Weights of a small segmentation model: 145000 training examples.
Rows from block 9 of the encoder of a small segmentation model, named by matrix and row number. Rows with one number belong to one channel. Each number is 128 + 24 x the weight over its row's rms, rounded and kept within 0 to 255. All counts start at 0. After the name is the row's rms in percent of the matrix's.
After each channel's rows are labels from the 100 images, of 14848, where the channel reaches its highest value: "top examples" is what is common among them; "peak on" is the class under the peak. Only what is clearly more common there than usual is listed. The data: rendered landscapes of hills, water and sky.
# convs0: expand pointwise conv (encoder.blocks.9.convs.0.weight, 288x48x1x1), inputs 0-47
# convs1: depthwise 3x3 conv, stride 2 (encoder.blocks.9.convs.1.weight, 288x1x3x3), a 3x3 kernel
# convs2: project pointwise conv (encoder.blocks.9.convs.2.weight, 72x288x1x1, transposed), outputs 0-71

convs0.113 105 [153 121 141 140 127 131 144 170 147 136 129 154 122 141 130 124 174 128 182 134 134 107 121 108 161 124 119  85 129 112 126 117 176 139 116 110  76 173 122  64 133 129 151 107 143 125 157 138]
convs1.113 088 [129 148 139 142 157 162 143 167 154]
convs2.113 106 [107 125 123 162 135 121 171 141 112 120 135 126  82 119 118  97 127 115 118 123 107 144 125  94  97 104 141  92 154 149 133 131 115 162 102  99 147 111 131  81 137 180 121 162 142 106  99 117  68 116 120 146 165 176 105 146 153 112 160 110  79  90 119 131 128 127 114 151 133 110 110 113]
top examples: red mesas; night
peak on: steep ground

convs0.117 109 [137 143 155 146 129 141  98 102 129 112  91  79 119 132  91 122  96 117 164 102 140 140  95 131  97 157 161  89 168 120 146 101 117 133  97 135  93 135 163 129 121  82 122  98 136 126 108 134]
convs1.117 102 [128 136 134 105  97 108  99 102  88]
convs2.117 111 [148 131  97 106 132 175 116 130 154 145 170 127 138 116  99 126 120 175 187 111 113 111 140 150 139 129  90 161 138 116 109 122 115 112 120 110 111 122 159 112 123 147  67 140 180 112 126 152 144  99 163 146 132 134 123 152  90 139 125 185 125 165 161 148 119 147 140 152 134 123 105 122]
top examples: water
peak on: gentle ground

convs0.148 107 [103 206 114 131 104 137 141 126  87 138 119 116 127 142 138 136 140 131 122 186 144 110 125 116  98 130 140 136 144 123 121 125 116 153  94 161 118 119 136 130 151 140  85  72 106 126  89 157]
convs1.148 105 [130 129 138 120 125 155 125  80  83]
convs2.148 109 [148 139 110 116 122 116 148 112 105 124 140 147 126 148  98 114 116 142 167 161 115 154 120 112 119 112  87 112 124 116  93  66 119 111 102 152 112 111 130 119 131 131  82 130 157 102  91 112 112 164 113 133 119 148 101 120  88 120 161 166  85 165 141 112 127  87 130 163 146 148 133  70]
top examples: water
peak on: water

convs0.6 099 [113 141  86 141 109 143 103 136 117 169 133  97 153  90 103 125 106 130 116 100  98 149 131 111 134 151 166 108 170  83 127 154 117 127 112 139  99 111 154 183 136 113 104 119 169 155 126 142]
convs1.6 084 [139 144 143 136 183 158 124 117 109]
convs2.6 104 [167  95 107  97 130 144 126 125 100 136  94  92 161 153 108 140 158 126 141  90 188 116 145 166 102  98 147 125  98 108 129  96 171 139  86 101 107 130 143 180 134 114 145 109 127 115 124 134 169 124 149 124 136 159 160 139 127 137 154 121 141 134 102 122 159 131 118 101 139 168 136 152]
top examples: snowy peaks
peak on: steep ground; snow

convs0.124 096 [107 128 146 103 134 155 170 162 125 148  76 133  57 130 119 123 102 127 148 134 120 168 137 152 104 128 118 156 144 137 169 130 114  92 127 159 134 157 165 111 142 133 137 124 161 130 120  97]
convs1.124 092 [104 101 100 100  97  99 120 138 146]
convs2.124 097 [133 164 147 104 125 130 174 100 128 135 105 162 116 131 142 128 115 202 170 170 137  99 154 129  95 140 107 107 135  99 125 118 137  92 116 128 112 122 150 134 115 124 119  83 158 121  94 120 139  78 162 141 139 135  98 133 118 114 114 120 154 129 118 108 117 112 116 103 120 141 181 178]
top examples: water; red mesas
peak on: steep ground

convs0.14 085 [150 104 142  73  81 147 110 157 141 110 145 144 140 114 122 130 113 117  98 135 142  70 120 128 114 106 110 140  96 112 120 116 110 105  99 146 130 161 127  99  75 135  78 119 132 111  97 137]
convs1.14 091 [132 132 134 131 144 156 125 140 190]
convs2.14 107 [173 108 187 122 124 131 117 125 119 146 104 142 139 130 131  80 134 168 154 103 150 124 118 127 130 144 124 118 116 162 122 113 153 105 110 135 144 150 148 130  97 178 152 140 111 113 143 103 130  58  89 132 169 164 155  83 119 136 117 142 104 137  93 123 147 129  99  88 130 142 149 132]
top examples: red mesas
peak on: steep ground

convs0.211 099 [123 199 117 133 140 114 127  87 172 146 162 171 103 150 147 147 134 165 136 151 140 104 103 109 128 103 119 140 134 163 110 127 102 146 111 168 124 165 107 136 114 136 101 109 107 107 131 131]
convs1.211 108 [125 134 132 126 132 131 134  96 191]
convs2.211 121 [108 144 116 167 159 116  82  97 124 105 113 104 102 133 126 120 119 134 164 137 149 139 156 144 157  76 101 155 183 127 137  85 134 135 121 130 104 107 140 107 138 148 144 149  95 171 142 127 144 131 119 124 114 129 173 127 167 191 120 135 132 143 109 125 124 167 124 113 106  86 138 159]
top examples: snowy peaks
peak on: steep ground

convs0.93 106 [158 182 117 113  93 143 143 126  90 165 129 121 160 134 148 132 148 156 138 150  95 153 159 176 178 118 128 125 141 123 160 162 118 143  84 104 105 115 109 127 158 116 136 121 128 149 122 142]
convs1.93 097 [127 116 134 129 177 165 127 163 125]
convs2.93 103 [138 107 109 139  73 135 172 104  81 137 124 129 196 140 122 153 166 121 111  79 109 139 117 106 115 135 119 148 118  77 113 122 120  77 126 127 135 101 103 125  87 124 131 108 119 142 109  95  76 113 137 106 133 117 158  85 148 135 159 121 152 114 121 118 113 115 137 122 121 105 141 117]
top examples: red mesas
peak on: steep ground

convs0.50 096 [111 124 100 152 143  97 131 200 160 161 126 158 131 125 125 136  85 112 134 121 104 163  97 166  81 147 158 121 123 115 133 139 156 105 154 120 150 122 159  96 126 100 127 138 118 139 147 140]
convs1.50 091 [123 130 125 126 177 177 135 132 111]
convs2.50 093 [146 121 133 103 165 146  96 154 129 115 114 113 116 155  70 124  73 117  96 116 122 150 107 154 169  90 151 117 128 142 107 181 123 148 113 120 111 173 136  95  89 119 169 112  82 154 164 168 108 105 139 126 123 156 128 116 149 129 121 123 118 106 102 108 106 122 137 113 122 119 142 144]
top examples: water
peak on: gentle ground; water

convs0.1 092 [117 163  93 128 149 123 152  89 136 151 124 110 117 146 159 167 190 173 147 155 136 153 118  93 135 149 114 126 138 132  89 128 125 147 121 138 149 106  95 147 132 124 124 124 106 141 188 114]
convs1.1 126 [127 125 126 120  74  96 138 127  94]
convs2.1 105 [136 152 170 135 163 108 142 134 103 101  91 137 106 152 155 120 124 111  90 108 143 146 142 104 112 146 162  89 147 162 148 112 172 126 140 128 125 132  94 160 145 175 125 146  93  82 145 102 142 129 165 108 122 117 105 147  85 139 156 137 139 135 107  62 130 125 110 130 139 157 129 127]
top examples: snowy peaks
peak on: steep ground; water

convs0.145 083 [117 126  98 142 118 125 126 157 128 125  90 135 105 144 138  82 117 150 131 104  68 175  99 113 122 117 138 137 126 107 156 101 149 133 151  65 117 136 151 134 154 127 141 136  68 116 126 143]
convs1.145 073 [130 142 132 123  84  91 139 152 158]
convs2.145 078 [110 182 124 116 131 107 131 123 105 145 135 115 150  85 144 154 110  98 151 113 126 142 118 139 113 155 144 130 144 183 123  87  82 110 135 109 132 150 145 154 144 108 125 116  99 116 175 138 139 151 114 100 127 180 125 127 179 114 132 173 139 114 125 106 113  66 116 120  93 137 146 110]
top examples: water; night
peak on: water

convs0.218 107 [118 161 122 141 185 164 146 145 163 126 114 102 133 131 149 176 135 175 132 175  98 164 131 108 142 131 147 130 149 128 148 143 161 127 110 147 110 146 155 162 146 105 111 119  96 102 130 143]
convs1.218 103 [129 133 136 133 175 181 125 128 128]
convs2.218 119 [171 145  96 111 125 112 106 123 126 136 144 125 165 134 110 150  93  89 115 180 116  84 134 138 114 111 107 130  87 164 124 121  96 127 115 154 142 122 117 125  64  89 135 144 159 124  97 127  69 164 104 105 112 152 127 119 116 158 151 120 141 109 108 144 131 155 118  94 143 150 113 149]
top examples: terraced slopes
peak on: gentle ground

convs0.180 093 [133 126 120 134  85 138 105 119 107 141 167 131 146 126 130 110 105 118 139 143  40 129 139 102 117 128 143 101 132  75 156 137  98 107 112 132  98 141 142 139 102 141 102 177 153 122 110 124]
convs1.180 153 [126 131 125 131 130 131 125 197 147]
convs2.180 097 [128  94 159 118 147 123 132  82 122  99 120 134 131 104 132 139 139 127  79 129 137 138 136 159 129 124 123 195 137 112 124 117 129 117 142 150 115  98 116 149 142 152 114  98  96 102 129 164 178 108 149 142  82 147 163  85 121 148 167 165  88 151 104 112 117 136 144 152 107 136 146 169]
top examples: terraced slopes; green hills
peak on: sky

convs0.45 114 [172 180  83 153 127 139 138 121 135 156 118 158 105 130 111 112 122 142 162 159 118 151 120 149 173 132 101 145 123 128 138 171  98 175 122 160 148 119 120 115 150 144 145  94 137 121 167 123]
convs1.45 123 [129 130 128 133 136 124 132 187 168]
convs2.45 122 [125 120 117 139 123 144 139 113 125 105  83 148 137 161 118 118 112 105 162 149 137 144 174 113 110 122 158 131 126 155 132 118 129 101 102 102 125 134 147 105  63  98 144 124 128 113 151  94 150 140 162 159 134 117 108 121 168 120 122 112 144  79  71 117 105 123  95  71 140 152  87 124]
top examples: water
peak on: water

convs0.143 097 [114 144 127 116  98 152 104 111 180  70  84 121 161 161 117 134  83 132  72 126 136 104 126 124 111 103 121 127  81 127 119 125 131 125 127 118 148 129  99 104 113  98 110 111 113 110 103 142]
convs1.143 126 [138 149 143 128 179 170 128 132 128]
convs2.143 091 [133 140 178 129 122 135 172 126  96 112 109 147 148 153 189  88 128 140 167  97 146 138 150  98  98 144 142 120 170 148 163 110 149 115 125 133 131 117 153 129 110 152 150 145 130 154 165 130 139 109 154 182  97 147 111 131 153 133 106 161 171 142 110 112 149 127  92 113 109 132 135 160]
top examples: snowy peaks
peak on: steep ground

convs0.7 097 [114 104 160 161 190 130 112 132 116 146 128 120 141 120 173 126  97 136 130 159 123 156 160  97 117 169  91 131 147 143  97 142 132 118  97 169 123 135 142 127 148 121 113  86 136 162 150  96]
convs1.7 109 [130 183 164 131 151 143 126 129 138]
convs2.7 105 [130 110 113 132  85 145 122 139 105 116 160 107 114 158 138 138 158 120 104 177 138 125 147 122 134 180 127 118 120 110 188 114  95 163 136 154  88 104 122 120 122 104 116  89 137 130 122 120  78 144 131 115  99 151 132 115 134 149  81  82 121 124 128 141 139 149  90 102  86  91 112 110]
top examples: terraced slopes; high relief
peak on: gentle ground

convs0.153 090 [130 123  87 149 106 108 129 178 154 112 148 166 122 169 123 115 159 133 127 121 144 149 137 103 145 127 147 162  85  75 158 133 109 108 117 132 135 142  71 151 142 134 149 138 133 101 161 133]
convs1.153 091 [136 143 151 125 166 178 128 122 146]
convs2.153 102 [115 147 124 148 164 149 127 112 178 146 147 108 105  80 127 137 132 121 129 117  69  92 147  97 156 111 122 146 133 156 123 134 125  86 170 109 141 172 133 120 147  92 136 110 141 169 143 115 147 124 107 108  85 105 104 137 166 152  88 108 149 138 159 134 135 133 156 163 132 117 138  95]
top examples: terraced slopes
peak on: gentle ground

convs0.105 123 [102 137 127 181 110 127 100 150 132 149 156 105 136 144 113 134 112  96 127 124 153 137 141 144 132 103 150 120 172 109 119 129  87 151  92 164 102 108 121 164 137 108 104 101 194 151 125 143]
convs1.105 092 [124 147 161  92 130 161 103 101 127]
convs2.105 111 [135 100 130 105 127 111 106 128 119 139 131 116 165 148 113 140 141 136 160 134 165 142 184 144 107 142 148 156 108 142 148 119 169 124 103 138  76 125 130 158 154  77 119 107  89 152 126 129 148 126 111  89 118 120 110 189 128 143 121 111 105 106 149  96 141  87 175 105 156 148 136 152]
top examples: snowy peaks; sun or moon in view
peak on: steep ground

convs0.149 098 [143 156 136 144 140  86 114 102 168 136 119 124 120 145 174 179 151 137 138 135 173 114 120 135 122 138 134 102 131  97 123 133 102 145  91 142 160 149 135 104 146 100 162 145 115 164 131  73]
convs1.149 079 [129 134 139 140 165 174 135 146 160]
convs2.149 112 [ 77 157 152 105 134 125 116 154 137 109 113 102 122 129  94  99 148 113 151 136 118 171 149 122 117  99 124 116 128 119 172 148  83 154 119  93 121 119 151 126 138  88 119 130 137 169 114  97  93 156  51  85 131 134 109 123 145 146 115 132 128 154 121 153 135 146  96 117 150 116 125 168]
top examples: snowy peaks
peak on: gentle ground